From a checkpoint of a small image classifier.
Model: 7.77M parameters, norm layernorm, patch size [4, 4], layers 14, width 256.
Data: trained on rendered solids tumbling over patterned floors, 4.0 epochs.
Rows from block 3, named by matrix and row number. Rows with one number belong to one neuron. Each number is 128 + 32 x the weight over its row's rms, rounded and kept within 0 to 255. All counts start at 0. After the name is the row's rms in percent of the matrix's.
# fc1: MLP up (model.blocks.3.mlp.fc1.weight, 512x256), inputs 0-85
# fc2: MLP down (model.blocks.3.mlp.fc2.weight, 256x512, transposed), outputs 0-85
fc1.6 091 [108 144  92 156  82 109 116 164  92 119  94 170 154 131  89 103 146 156 144 101 132 145 116 145 138 123  62 135 111 114 156 141 123 166 152 135 159 123 137 189 176 148 117 117 131 171 164  60 111 122  65 129  87 175 169  98 176 139  71 110  81 170 127 122 152  86  70 170 185  91 143 102 120 135  85 133 122 173 119  97 108  75  99 147  98 147]
fc1.7 082 [ 96 124  91  99 111 128 165 107  95 100 124  84 152 130  98 130 144  93 165 173 128 114 173 125 133 162 129 118 120 120 131 147 106 139 146 181 106 115 153 119 123 131 116 149 180 129 101 107  74 134 101  84 150 122 123 159  65 168 148 108 120  77  76  97 159 174 135 149 143 181  85 106  99 108  89 122 146 154 141 172 169 188 137 180  92  75]
fc1.8 122 [115 132 166 164  47 158 134 103 195 140 133 127 171  88 129 125  88  58 123 125 213 133 142 126 167 171 107  97  86 168 140 120 105 103 163 131 133 131 138 114 128  81 149 110  57 133 123 131  89  98 203 127 122  65 106  91 127 141 162 170 138 103  83 128 201 158  95 110 155 110 105 163 104  84  99 152 148 143 160 146  97 120 169 158 146 149]
fc1.9 114 [ 93  41 156 143 175 205 158 102  81 150 151 165 150 128 113 128 123 132 142 130 173 100 160 193 213  93  71 182 164 131 163 186 120 163 146 145 137 158 143 114  96 170 161 139 143 144 129 153 146 195 132 187 154 190  79 158 130 160 144  81  70 103  86 126 170  97 145 173 104 133 168 116 103 167 161 122 150  65 121 188 117  94  68 162 126  75]
fc1.10 109 [ 74 129  93 129 127 140 119 221 132 180 137  80 108 199 136 108 139 110 125 128  93 142 134  55 165 178 116  95 138 166  96  57 131 132  50 146 120 143 115 160  56 148 102 125 201 106 132 109  95 145 115 108 145 119  93  78  88 123  86 133 100 164 188 116 152  75 119  82 130 136 132  98 113 129 111  97 190 177 115 131 122 158  96  96 210 184]
fc1.11 089 [165 143 109 172 125 154 164  86 160 132 103 177 120 138 119 146 140 174  44 135 112 103 153  93 162 148 177 129 130 143 182  98  77 154 151 138 139 100 162 160 131 129  60 185  86 123 135 155 111  79 143 132 144 139 133 139 113 153  99 127 127  75 140 103 172 120 118 131 126 132 100  97 125 129 137 105 118  62  71 161  68 142 150 168  79 151]
fc1.12 115 [154 118 126 117 108 125 147 135 118 143  99 122 168 149 121 183 120 142  93  89 147  46 168 166 141 130 108 154 144 123 140 159 147 172 182  97 136 119 163 102 120 140  86  88 168 165 156 150  93 125 129 130 134 134  88 101 179 134 148 146 115 155 178  84 129 163 138 169 149  57 103  94 145 180  75 147 162 181 130 106 150 131 164 126 127 159]
fc1.13 100 [203 166 121 142 104  87  87 109 105 147 144 128  68 165 119 146 181 164 160 131 171 120 140 133 167  92 173 169 145 123  92 170  82 153  75 121 104 127 207 120 136 106 140  61 121 131 154 105 119 162 119 140 132 117 110 178  84  93 154  84 143 139 144 129  89  92 102  89 136 123 170 167 148 176 120 181 136 158 118  99 114 153 190 143 197 146]
fc1.14 129 [157 126 169 120  94 163 181 145 130  85 189 139 138 122 124 109 165 183  83 174 125  92  82 168 113 157 128 132 112 123  94 130 152 157 143 156 141 102 116 149 114  99 122 130 154 130 116 140 164 104 122 151 135 181 113  99 120 189 114 147 136 115 149 141  77 176 167  93 104 140  84 128 134 139  64 176 103 111 177 130  65 128 144 114 133 131]
fc1.15 095 [ 96 183 145 117 121  96 142 133 132 110 114 126  40 127 115 134 132  94 121  94 149 168 150 155 132 127 146 140 167 192 189 111 157 109 120  86  73 175 134 124 131 183 179  92 148 122 179 185 186 161 103 160 167 152 159 102 118 112 128 207 132 110 111 157 127 158 115 133 187 105 183 182 188 156  97 167  93 165 158 154 104  94 148 132 170 110]
fc1.16 088 [119 197  70  95 141 121 103 132 154 114 125  99 110 125  99 132 109 129 134 157 129 178 121 159 150 168 178 143 154 149 161 145 139  82 172 132 107  97  61 140 137 114 126 205 156 158 154 159 153 122  69 166  91  80  80 110  90 173 134 101 163 109 168 166  38 155 182 148 149 104 153 124 151 120 151  83 121 167 161 176 121 149 142 118 109 140]
fc1.17 093 [152 114 140 174 101 138 157 140 122 131  96 160 157 117 116 129 149 112 163 110 166 151  96  88 111 135  74 134  55 107 135 101 109  96 148 130 151 129 120 155 101  76 126 131 139  93 193 115  96 106 176 175 141 158 137 140 129 117 111 113 105 131  84 114 220 106 177 138  88  93  80 129 145 116 191 136 172 105 133 119 124  97 188 144 128 177]
fc1.18 114 [ 84 147 176  48 126 161 132 149 117  97  91  99 140 135 150 151 147 111 115 104 164 150  93 116 161  69 117 122 161  68 159  75 180 123 131 139  63 164 167 130 155  99 159 142 130 152 142  83 128  98  92  90 134 123 118 124 110 104 120  94 172 167 164 142 110 180 157 130 141 101 115 133 107  92 118 130 179 111 108  76 141 150 151 127 134 169]
fc1.19 106 [131 116 123 168 161 106 114 175 136  94  93 143 147 132 116 119  90 159 141 131  79 111 192 157 176 161 213 156  59 165 152 192 111 103 132 102 110 101 115 176  96 164 125 116 129 114 158 123 113 112 165 120 158 151 114 139  85 121 167 126 120 143  80 104 141 114 202 132 118 147 124 146 145 114  82 204 169  79 147 150 122 183 105  85 147 123]
fc1.20 095 [ 77 132  91 137 139 139 119 146 128 129 146 133  95 107 137  70 111 162 157  77 144 137 114 149 139  96 110 141 166  99 161 114 103 132 161 103  91 130  76 184 102 211  84  89 132 103  72 134 103 122 105 145 180 111 121 116 120 131  49 216 167 131 156 135 168 125 123 146 108  93 114 123  92 167 151 103 113  82 135  89 132 107 129 181 161  98]
fc1.21 114 [113 135 109 170 112 110 117 179 126 121 166  99 107 164 164  80 128 130 143  73  99 154 171  61 114 121 160 120 132 194 172 150 146 162  50 139 148  76 159 136 134  97 131  76 143 123 117 148 123 115  81 131 153  83 125 125 171 141 131 162 134 106 101 109 141 151 162  90 129 149  78 129  81  63 109 112 136 126 124  89 153 139 101 153 147 119]
fc1.22 090 [142 108 104  68 162 150 188 118 125 153 125 100  98 142 140 147 136 162 148 127 102  79 126 120 125 166 131 131 128 158 112 121 154 136 185 110 176  95  65 134 110 166 119 101 166 100  95 103  94 131 178 209 118 132 167 143 122  59  93 103 166 153 107 147 182  87 178 132 125 109 106 181 123 137 116 106 105 147 144 130 134 131  84 110 125 125]
fc1.23 105 [126 111 120 102 128 128 126  96 114 110 148 152 138 118  79 132 142  61 101  79 144 136 113 195 129 147 123 145 128 125 146  80  94 103 155  78 167 125 192 139 154 102 121 147 135 103 124 166 110 108 136 106  72 148  59 167  57  85 121  42 116 117 132 122 122 141 120  99 110  53 144 137 173 124 149 186  84 124 138 139 146 103 134  84 166 157]
fc1.24 082 [100  85  99 185 104 113  84 113 192 146 122  82 200  78 127 131 103 107  78 178 125 144  92  95 162 145 138 123 116 159 109 101 107 217 129 104 114 158 138 159 139 156 164 141 115 147 166 117 120 137 154  79 127 146 139 143 147 148 125  88 128 138 154 206 168 114 136 102 124 145 111  74 147 123 105 159 112  90 143 164  81  45 110 116 109 138]
fc1.25 103 [148 103 143 115 161 120  96 119 154 172 129 161 146 166 158 101 135  80 142  35 147 203 189 151  78 142 110 107 129 131 119 135 150 190 176 127 146 120  87 113 131 132 162 165 122 173 150 163 152 128 150 131 119 131 148 156  93 120 148  93 148 124 170 157 125 127  95 185 114 112 107 125 193 131 140 139 144 248 193  90 153  75 137 147  98  53]
fc1.26 094 [ 99 167  97 152 155 164 134  97 101 160  43 171  94 125 208 128 117 107 135 123 137 122 138 128 136 214 121 144 135 146 149  69 136 125 148 148 132  86 137 105 138  89 121 107 121  79 127 101 119 125 129  93 115 160  66 142  93 118 117  88 164 115 144 137 157 131  86 153  86 107 130  73 101 123 159 121 147 165 125  74 149  94 168 160 127 107]
fc1.27 132 [ 62  67 180 118 176 139 141 126 105 162 126 109 148 113 141 141  79 125 176 156 125 120 149 126 139 127 171  94 136 126 111  98 160 127 103 183 106 131 133 130  81 130  97  77  72 131 128 170  88 135 120 196 125 133 178 108 137 172 157 131 139  95 153 128 106  95 112 119  81  87 158 142 114 123  91  83 128 121  98  90  65 118  93  73  89 178]
fc1.28 112 [137 148 131 117 118 159 114 128 121 105 106  86  69  84 150 132 165 128  84 128 119 171 119 135 140 156 112 175 139 137 153 114 151 127 154 150 121 122 159 155 151  92 153  91  72 117 188  58 152 107 138 110 135 172 102 120  98 107 157 139 132  73  71 155 149 171 145 148 122  66 122 160 186 131 149 139 108 127 138  73 122 162 134 110 176  93]
fc1.29 104 [183 148 171 133 154 147 166  78 118 148 214 146 115  93 114 125 160 181  94 111 178 128 108 145 137 122 171 183 120 153 149 163  68 186 156 109 169 120 162 191 177  91 106 143 151 131  75 128 118 129  60  88 163 112  96 126 134 170 115 111 126  99 118 126 157  94  90 110 173 100 161 139 165 146  91 137 114 111 163  90  71  93 144 110 149 139]
fc1.30 095 [116 138 120 202 161 160 128 172 154 151 151 157 101 172 109 108  79 165 134  85 111 145 155 126 137 148 160 104 123 131  73 110 187 117  41 122 133  89 174 163 114 145 178 106 143 131 178 148 100 124 106 121 190 132 133  85 137 136  93 198 137 123  86 117 141 113 111 138  76 142 117 157 158 120 199 131  94 150 173 163 132 112 119  96 144  97]
fc1.31 092 [ 96 131 125 127 165 158 136 127 123 105 144 142 132 121 113 204 110 201 147 112 133 134 104 167  85 106 221 124 107 154  91 177  90 151 133 155 154 119 117 119 142 115 123 139 156 151  90 156 107 176 128  82 104 114 114 108 108 103 102 138 166 156 115 115 120  85 108 114 137 140 139 106  86 112 155  66  84 160 117 142 153  88 169 135  39 129]
fc1.32 072 [ 97 157 155 144 160  49 140 130 153 144 141 154 127 185 143 111 121 139  99 151 126 122  88 198 129 173 143 151 109 151 138  69 130 138 116 175 120 157 126 161 106  71 156 172  55 111 149 127  82  96  79  99 157 129 115 107 178 145 157 135 162 129  76 133 148 109 138 124 146 135 150 175 106 137 114 176 118 107 137  96 117 129  97 120 104 119]
fc1.33 090 [ 98 115 152 162 174 106 113 124 167 174  80 127  82 186 135  76  96 156 158 103 152  73 186  85 119 122 159 169 168 120 162 182 120 181  53 125  80 139 116 143 173 123 135 164 167 141 119 129 165 146 127 114 159  82 147 111 181 166 113 125  85 122  99 173 141  87 115 127 146 133 179 132 120 108 107 124  97  60 137 169 136  90 143  96 158 109]
fc1.34 086 [ 78 171 111 168 108 139 160 106 104 147  98 164 124  65 129 146 150  83 140 144 119 122 196 156 221 105  93 131 134 118 153  98 102 124  91 129 170 146 117 131  86 112 156 126 175 133  68 135 118 171 100 142 131 194 160 129 104 173 176 100 119 115  98 201 142  61 105 139  92 148 122 185  52 127  93 153  76 102 125  81 116 110 167 107 125 180]
fc1.35 114 [118 116 112 129 134  93 131 131  99 183  76  75 181 118 171 202  63 120 132 136  84 110 114 147 127 142 124 152 119 110 109  70 174 169 134  97  80 140  63 107 149  74 105  67 145 109 141 100 116 147 153 152  94  97 113 156  76 107  82 137 143 220 134 139 191 139 137 139 172 139 112 142 102  95 121 154  63  84  67 148 121 174 153 180 109  89]
fc1.36 102 [103  48 113 157  82  97 131 145 138 126  93 179  84  95 246  98 130  46 114  91 108 151 108 129 107 120  81 115 159 119  94 134 140 172 141  85  92 148 151 171  88 125 137 123 121 152 110  98 120 103 157 149  79 119  94 178 122 143  88 120  91 130  95 144 150 155 102 156  94 167 133 122  88 157 156  97 154  98 175  97 145 161 126  55 162 143]
fc1.37 102 [140 132  97  77 100 113 110 108 106  96 124  51 146 176 136  76 134 101 186 128 151 140 140 120 144 149 138 122 129  96 122 162 158 110  81 128  56 146 104 156 103 142 137 102  89 143 131 141 114  70 132 144 159 161 155 102 111 144 103 160 133 132  91 116 129 158 116 126  80 126 142 145  81 128 123 174 124 107  62 160 134 144 112 167 182 111]
fc1.38 106 [110 179 102 160 156 141 184 175 113 151  95  62 110  98 105 157  85 108 135 137 187 129 142 132 114 177 114  99 115  82  76  98 102 144 147  83 161 148  79 132 119 173 160 127 128 115 187 139  94 162 174 152 115 121 183  98 142 167  97 127  81  96 110 133 111 148 124 178  90 156 103 164 117 103 145 126 147 173 120 102 174 159 154 154 142 121]
fc1.39 083 [163 105 137 101 150 189  82 116 183 139 104 157 171 140 147 107 151 175 133 178 132 102  89 131 112 104 106  95 146 144 117  83 155 132 131  71 133 153 140 178  82 165 102 182 164 119 100 123  68 140 138  75 114 168 133 123 155  99 121  49 165  71 119  96 122  53 155  90 174 105 115 162 157 138 117 181 159 133 188 141 144 138 156 132 150  87]
fc1.40 101 [165 173  91  95 193 116 127 128 120  62 105 193 107 128  90 120 139 206 149 158 122 146 134 147 148 147  77 119 175 163 103  73 128 198  64  99  88 153 142 175 121 111 115 156 100 134 157 126  84 171 125 143  93 185 143 156  44 176 122 109 127  72  86 115 115 150 146 185 168 104 140 178 178 124 119 113 172 166 120 146 141 152  94  86 119 118]
fc1.41 110 [ 89 138 109 134 116 166 100 149 117  89 162 186 137 104 176  56 118 136 139 150  80 157 110 140  84 120 116 115 159  91  78 144 117 133  80 200 104 125  92 147 127 106 137 143  60 168 116 115 143 176 122 133 130 117 129  63 116 164 148  64 143 151  47 166 114 145 129 122 126 101 119 161 136  94 134 146 124 149 130 137 134 130 186 104 156  10]
fc1.42 102 [122 119 131 111 138 156 102 154 144 112  88 138  99 123 107  98 110  67 156 132  93  96 117  96 159 117 107 100 112 123  92 147 120  97 148 149 141 121 143 162  75 102 130 163 138 172 234  64 142  97 105  82 109 123 125 122 144  91 112 118  77  73 105 177 140 158 158 110 110 143 174 108 148 136  98 122  55 111 189 104 141 156 145  80 137 104]
fc1.43 089 [142 110  39 125 157 154 175 148  65 144 118 138 102 138 118 209  95 152 134  95 158 160 113 128 114 106 169 122 178  79 160 117 176 168 139 103 139 186 122 133 146  56 165  90 121  97 106 197 128  94 163  96  95 124  64 111 115 124 117  98 143 133 156 152  54 150 129 104 146  92 145  86 136 175 171 181 135 129  96 131  91 153 133 106 118  86]
fc1.44 084 [128 173 150 113 131 111 124 118  98 147 143  92 126 134 147 108  97  89 182 125 102 150 150 169 141  77 146  89 112 123 104 141 111 135 100 138 158 125 136 139 130 138 102 131 131 164 143  89  96 139 117 134 138  75 189 115  95 133 123 122 125 150 130 143 121 140 134  61 135 119 132 147  82 188 117 176 100 101 149  80 106 163  92 140 161  93]
fc1.45 075 [118 142 124 137 123 178  96 145 180 141 132 133  66 141 100 167  78 162 142 194 141 142  92 109 110  66  42 153 157 129 123 164  86 170 170  86 110 141  49 123 138 152 104 100 125 126 115 166 159 120 119 121 120 133 117 120 140 119 101 114 153 147 123 148  54 122 157  98 135  97 145 140  81 140 156 141 121 116 117 125 124  87 132 118 100  82]
fc2.6 102 [133 122 158  93  64 161 139 107 121  94 146  87 131 129 132 155 136 101 140  86 211  58 101 105 163 111 111  97 110 130 100 142 100 102  73 143 119 158 140 138 157 112 102 129 115 128 120 105  74 151 134 169 158 169 139 147 142 154 149 111 104 148 157 130  90 165 129 160  67 134 112 136 160 140  88 142 111 180  69 100 106 143 132 145 197 114]
fc2.7 090 [154 116 114 157  83 116 149 119 121 106 153 154 164 190  99 149 123 137  89 160 101 118  94 152 180 147 143 107 123 124 145 189 129 117 162 152 131 133 121 104 149 121 142 149 119 129 139  86 170 174 181 127  99 125 147 122 152 141 136 141 131 168 136 151 124 123 172 107 104 119 125 163 141 155 117 137 144 140 156 109 116 124  66 140 112 173]
fc2.8 116 [116 155 127 140 182 123 182 156  81 136 137 139  85 167 119  85 176 153 116 126  85 115 119 165 111 145  85 136 171 118 139 113 101 145 118  92 179  81 138 140 130 177 115  98 144  73 109 140 151 152 141  91 191 161 127 203 149 102 138  51  88 177 120 122 106 115 162  78 157 142 194 163  99 146 133  92 140 145  89  99 136 124 115  50 157  55]
fc2.9 121 [108 125 152  74 127  98 141 154 136 115 153 149 203 140 162 192 140 178  80  76 183  93 140 115 147 142  93 191  67 165 104 115  51 136  53 112 115 137 151 131 107 161 187 137 133  64  81 129 110 163 185 109  86 109 120 178 176 218 143 138 133 141 127 118  83 144 141 118 130 108 128 145 134 123 189 128 165 143 165 139 114 140 104  58 133 129]
fc2.10 109 [147  93 133  59 155 134 111 158  71 115 138 171 168 109  83 141 126 134 154 145 139 108 158 146 138  92  87 164 117 120  86  85 120 130 132 150 112 121  99 137  98 111 124 110 100  55 172 196 121 164 147 137 144 153 149 128  98 136 126 127 133 130 138  75 154 154 152 116 172  38  82 196 124 157 143 125 114  97 113 184 145 130 124 170  90 146]
fc2.11 094 [121 116 177 157 125 176 103 156 102 156  98 129 148 107 142 128 134  59 197 145 164 171 140 127 114  96 115 107 120  96  97 164 101 100  86 132 129 136 111 138 130 101 161 141 117 139 132  92 157 140  88 161 144 163  90 165  97 115 151 134 129 145 134  98 121  94 101  98 146 133 112 162 148 149 110 173 122 159 118 128 174 134 105  55 196 189]
fc2.12 113 [ 91 127  71 160 110 129  91  85 137  86 111  87 150 113 147  97 118 137 144 132  99 171 125 134 106 165 121 124 110 173 103  77 132 152  99 145  97 166 156  76 147 163 159 190 116 110  88 149 153 120  84 134 111 124 117 192  37 123 126  85 158 185 102 149 178 124 122 134  86 161 142 162 142 125 156 121  52  85 186 135 117 107 113 189 129 123]
fc2.13 093 [ 19  71 125 108 131 165 116 109 157  91 151 102 177 106 145 130 112 112  96 117  90 112 179 103 102 100  63  93 174 105 108  39 163 117 174 141 107 105 155 161  99 174 127 166  92 121  69 142 120  90 104 106 102 178 148  97 160 187 122 102  75  96 174 125 143 117 182 152 138 139 100 129 135 130 149 144  75 142 102 136  70  99  86 146 133  95]
fc2.14 118 [ 39 133 111  68 140  84 148 153 122 151 115 214 104  72 134 108 137 133 125 158  77 151 171 153 143 169 101 127 114 102  97  55 168 116  99 159 138 165 162 154  99 133 107 117  82  60 176 119 147 117 122 159 138 146 161 134 141  72  89 135  83  81 127 160 111 128 124 108 111 101 139 139  86 157  84  92 120 139  98 138 115 139  54  81 177  81]
fc2.15 096 [158  62 108 115  86 136 174 139 186 100 133 130 128 102  94 109 105  93 175 107 102  52  94 114 153 145  98 116 134 171 144 175 134 162 145 193 103  99  90 126 167 137 126 136 136 183 153 117 194 102 175  70 112 100 111 103 111 130 164 161 163 147 120 141  99 163 131 172 124 189  73  96 135 132 107 117 163 136  97 159 128 152 173 148 162 153]
fc2.16 088 [123  55 174 184  70  74  95 109 109 136 128 180 126 122 142  86 146  99 135 100 110 104 120  81  79 117 100  72  93  93 145  99 182 127 134 108 163 163 100 113 166 148 128  95 131 112 158  97  47 123 148 146 128 169 178 117 133 134  68 171 108  92 103 104 166  73 115  69 111 134 119 143  47 100 127 184 112 143 100 133  99  93 185 127 193 118]
fc2.17 089 [153  88 123 101 110 113 188 154 106 133 191  71 129 137 123 191 125 138  58  77  98 153 140 140 104 138 142  62 184 149 126 119 152 153 160 139 168  86 151 131 133 112  80  43 146 130 102 104 194  96  67 150 135 174 113 121 225 125 153 104 114  76 127 143  91  86  95 153 123 135 143 123 113 137  74 123  89 115  98  90 114 146  95 104 156 111]
fc2.18 115 [118 105  73 146  61  67 163 130 136  95 181 129  88 135 153  90 160 158 141  78  91 123 107 161 138 178  96  64 136 131 124 150 143 131 121 137 162 118 141 131 104 165  75 115  99 146 156 178 131 184  87 123 139 125 105 157 109 157 199 191 140 104 169 109 122  75  82 152 121 124 130 112 111 120 158  93  62 134 139 200 141 115 145 119 125 125]
fc2.19 102 [110 116  95 150 114 113 137  62 127 158 115  74 132 171  74 120  95 116 140 148  55 119 144 136 124  86 109  74 167  87 146 176 110 124 113 148 147 137 179  99 121 131 187 116 145 111  88 104 132 104 135 150 115 121 133 126 155 151 148  99 167 151  73 100 133 126 141 188 112 143 125 133  89 131 170  92 120 119 138 150 166  98 201 121  92 143]
fc2.20 098 [143 131 111 142 113 111 127 141  90  59 151  93 156  95 132 131 128  90 159 168 111  98 158  88  99 182 102 101 131 151 138  89 128 161  66 120 152 134  91  88 129 120 149 120 150 146 147 142 124  75  95  88  55 146 127 144 178  89 165  92 107 133 107  99 101 142 178 135 149 165 103 101 131  75 160 106 143 161 105 154 112 145 161 120 124 161]
fc2.21 104 [148 146 115  77 138 149 143  91 139  95 209 101 146  70 186 161  82  94 139 141 110 121 135 122 169  95 103 144  86  97  81  89 158 161 125  91  97 131  88 122 134 125 127  95 163 145 132 157 142  95 131 170 153 134 195 150 101  77 145 133 106 130 129 129  94 141  65 176 147  80 105 114 190 141 133 138  81 160 136 147  77 100 179 110 140 191]
fc2.22 092 [100 119 157 169 124  96 126 120 119 110 135 131 142 121 111  92 133  94 112 129 126 175 106 184 150  82 107 138 154 140 127 130  94 134  89 107 114 130  98  95 108 153 174 164 118 103 140 140 156 137 124 124  75  74 118 132 101 138 157 109 135 120 121 128 132  96 132  89 188 143 111 118 137 137 178 101  96 109 163 131 138  68 176 101 136 159]
fc2.23 114 [126 158  81 149 164 151 147 141  80 115  77 148 119  90 159 116 111 152 129 149 137 107 125 154 156 170 125 171 132 122 109 128  55  74 173 121 152 104  75 115 135 168 145 156  80 197  75  92 168 117 132 116 129  73 176 139 125 153 104 163 107 141 153  98  86 166 129  92 129 150 138 146 132 126  96 140 143  97  90  88  91 166 198  84 148 120]
fc2.24 083 [108 171 202  93 120 129 185 164  90 127 172 129 100 136 126 133 124 133 147 115  89  70 102 135 108  82 137  89 150 148 152 124 152 146 180 149 144 125 148  97 110  89 156 142 132 107  91 131 191 127 109 148 118 144  89 101 103 120 125 176 103 134 130  65 155 143  99 169  92 100 166 122 123 100 123 139 138 110 166  63 167 170 100 131  74 100]
fc2.25 105 [118 155 172 104  95 140 147 124 114 158 130 124 141  80 168 111 132 113 131 120  58 117 154 103 122 138 140 114 135 128 125 125 100  85 110 140 105 153 180 119 142 175  97  84 170 164 137 125 112 107  81 157 145  84 139  50 118 127 127 132 150 150 164  93 154 119  93 123 145 113 135 166 130 156 117  77  84  93 148 107 114 139 127 207 151 104]
fc2.26 094 [135 151 127 124 178 137 142 127 191 108 109  95 170  55 130 134  88 195 176 139 146 104 140 108 131 153 168 133  83 155 115 214 115 129 108 145 126 146  84  96 195 165 150 175 150  96 154 111 166  72 106 166  90  83 148 110 101 106 110 212 101 158 141 143 101 151  83 153 171 134 172 197 111 163  95  94  99 123 142 124 139 188  86  56 160 127]
fc2.27 113 [135 165  66 191 149 155 168 105  59 113  38 197  90 119 104 152 167 178 116  76 130 131 130 145 107 148 104 149 104 128  94 121 142 132 138 146 170  99 179  95 162 167 160 154 179 136 194 136 137  56 108 144 149 153 101 161 129 200  60  67  94 137 154 146  89 139 182 127  82 127 164 106 148 125  76 151 102 190  98 147 204 115 118 160 117  97]
fc2.28 110 [143 172  97 136 194  71 102 145 120  63 143 162 141 189  79 136 111 145 139  94 134  78  32 130 159  81 126 121 170  91  90 121 107 174 141 111 142 150  18 117 160 160 132 115 112 158 123 170 107 102 119 160  97 122 140 142 131 154 160  83 178 109 128 123 105 147  87 138 114 155 169 132  55  83 116 104 151  28 117 108 153  59 138 123 131 145]
fc2.29 112 [156 139  67 167 147 148  55 164 104  83  53 145  81 136 107 156 150 153 125 127 148 130  94 137 149 137  98 105 121 127 140 102 110  80 144 123 121 136 117 163 110 148  96 104 158 140  98 145 153 160 168 133 111 135 125 165  83 144 128 208 120 154  75 173 150 194 136 152 117 144  97 141 132 183 143 145 122  99 116  96 146 120 141 136  95 163]
fc2.30 100 [138 134 189 105 122  76 150 110 186 213 128  68 139 148 122  85  98 112 136 162 150 115 163 133 120 157 105 100 125 137 164 148  97 129 148 138  70 133 155  91 167  87 136 158  93 110 152 100 139 110 126  79  83  85 161 115 106 124 171 118 173 113  71  74 121 137 112 145  92  73  93 122 133 132 165 112 150 129 144 128 138 148 171 141 120 120]
fc2.31 094 [151 174 111 178 107 104 111  72 130 107 137 163 155 125 117  60 137 131  87  98 134 115 128 126 168 129 125 164 136  74 120 134 129 142 101 141  64 176 133 111 150 211  81 118  94 157 160 116 118  62 119  98 180 173 133 101 111 155 109  80 153  97 115 131 186 185 131 115 123 131 160 132 184 151 122 144 170 112 142  70 155 148 179 140 133 138]
fc2.32 076 [163 145 115 168 119 149 172 165 140 113  96  64 164 106 125 119  87 110 117  83 206 145 177  94 148  57  92  64 137 129 129 176 125 146  78 136 160 113 114 158 138 124 131 139 141 130 146 135 108 133 134 139 120  86 156 190  86 160 157  85 107  91 148 178 138 127 123 174  96 138 118 115 138  72 126  95 177 130  67 181 142 140 172 110  89 144]
fc2.33 096 [183 116 164 156  26 156 169 121  90 130 125 156 190 121 120 179 149 103  87 110 121 118  87 134 118 131 175 119 117 110  73 119 134 109 148 133 137 141 156 148 144 122 137  89 141  86 137 154 133 103 198 131 100 166 117 128  90 109  92  99 173 156 160 114 157 117 118  98  91  71  92 158 148 147 106 173 178 161 128  90 126 167 120 123 152 163]
fc2.34 098 [139 108 105 117 131 125 133 159 140 136 122 140 145 126  88 150 120 194 114 114  88  72 131 134  81 115 132 126 119  79 137 157 142 135 147 161 129 119 107 154  73 102 117 153 140 172 162 138 167 126 174 101 170  99 108 147 178  99 150 153 105 196 160  82 128 188 129  81 133 145  93  89 145 138  90  97 159 159 129 161 134 121 141 119 180  91]
fc2.35 102 [143  92 147 100 113 163 156 125 123  52 144 191 133 180 134 121 126 165 131 149 127 159 147  97  56 146 138  88  81 158  82 152  60 107 121 100 159 167  79 110 173 119 113 131 111 143 142 164 170 160  80 124 172 107 140  98 151 186 206 149 128 108 172 139 100 155 126 132 101 117 180 100  66  79 172  59 199 120 135 171 136 107 105  57 197 189]
fc2.36 104 [132 213 141 152 163 140 130 144 168 125  95 118 110 129 113 128  90 158 161 198 101 174 146 157  82 115 217 134  38 159 128 168  89 159 148 186 128 108 206  92 190  95 102 132  88 117 102 147  63 103 135 106 124 165 157 101 130  73  83 137 101 190 147 140 149 134 122 174  95 115 139 108 112 140 134 211  94 122  97  95 150 176 101 181 144  89]
fc2.37 113 [121 114 103 118 166 154 110 136 135  98 107 169 124  81  84 173 115  76  78 100 126 121  99 140 105 122  92 125 156 166  80  89 102 158 163 118 157 127 128 148 129 100 120 191 159 129 108 138 112 168 149  97 100 124 122 173 111 140 168 134 152 100 129 120 158  53  60  93 195 182  79 159 131 160  79 145 103 114 167 174 122 165 127 103 100 170]
fc2.38 102 [ 89  79 140  90 177 131  87 104 119 148  84 166 157 154 136 109 126 128 133 166  78  95 171 137 194 117 117 162 150 164 192 103 136 100 115 124 116 125 181 173 169 139 142 123 104 140  69 103 170 137 114 173 137 147 107 144 150 133 138 151 155 146 116 206 117  99 129 141 137 103 142 147 144 159 172 119 118  90  95 146 120 154 102 120  91 149]
fc2.39 086 [138 148 145 144 199 115 150 149  67 141 178  92 111 141 116 143  94  58 157  85 168 152 193 157 141 165 140 119  69 160 104 107 155 169 133 118 130 149 138 115 150  68 142  94  67  81 152 130 157  94 112 138  98 136 168 103 101 208 155 103 124 180 105 179 118 149  74 152  69 151 146 113 124 153 104 142  88 129 117 102  93  76 138 143 140 137]
fc2.40 106 [ 84 106 157  96 136 141 174  95  95 117 133 162 112 106 153  81 100  59 156 123  85  92  97 116 102 166 137 140 107  85 142 172 143 143 150 156 187 131 116 100  91 151 155 123 138 100  97 135 150 134  91 184 120 178 144 156 148 122  90 141 102 107 141 148 158 118 170 138 106 145  70 120 171 119 128  96  50  99 105 112 106 116  75  95 101 143]
fc2.41 102 [118 160 111 133 180 139 114  85 163 156  80 132 137 117 139 100 148  66 119  79 129  91 110 176 141 165 102 137 118 147  98 118 133 125 187 149 131 130 132 161 180 105 102 111 158 124 129 124 115 120 169 101 177  84 105 148 155 111 133 124 132  90 165 123 178 146 128 109 151 130  78 132 109 119  86 108 159  95 138 169 150 131  81 177 154 191]
fc2.42 111 [ 93 221 115 122 137 114 123  96 105  78 215 106  93 207 139 111 160 170 110 149 121 155  66 128  89 103  79  99 116 142 145 133 143 169 164 147 112 125 122 133 160 154 122 105 104 108  90 120 141 146 150  94 164 127 168 196 102 119 166 109 191 126 134 138 130 146 136 119  88 152 129 117  65  76 150  99 171 158 130 144 198 138 114 133 139 141]
fc2.43 091 [181 154 124 168 105 195 149 132 146 160 139 136 132 125 154  81 155 146 157 126  83 118 161 159 110 126  98  70  83 163 109 170 139  90 157 171 103 160  88 137 152 130 123 148 122 139 142 113 144 168  97 184  94 163 130 115 119 183 134 107 103 163 124 127 183 142  97 156  69 113  98 154 102  91  70  74  94  93 181 111 101  84  97 140  69 160]
fc2.44 083 [162 111 130 133  94 145 116  91 150 133  98 163 132 130 150 118 100 135 102  53 126 155 108  51 126 201 204  77 106  97 151 112 178  93 206 101 141 119 148 144 121 123  85 193 140 172 149 134  90 133 190 166 151 113  95 109 116 122 117 141 133 118 124  95 199 128 144 136 112 100  97  94 189 184 103  89  92 179  72 165  95 102 165 118 107 162]
fc2.45 076 [165 123 158 124 156 114 162 107 135 136 123 162 108 166 130 151 169 101 125  94  91  70 173 154 164 109 176 133 112 164 100 124 153 147  68 156  93  94 142 150 143 137  80 128 134 105 163  81  88 127  56  92 139  97 137 144  93 114 118 164 109 160  92 149 176 133  68 100 139 151 145  91 127 136 103 114 113 148 112 150 131 137 159 145 190 137]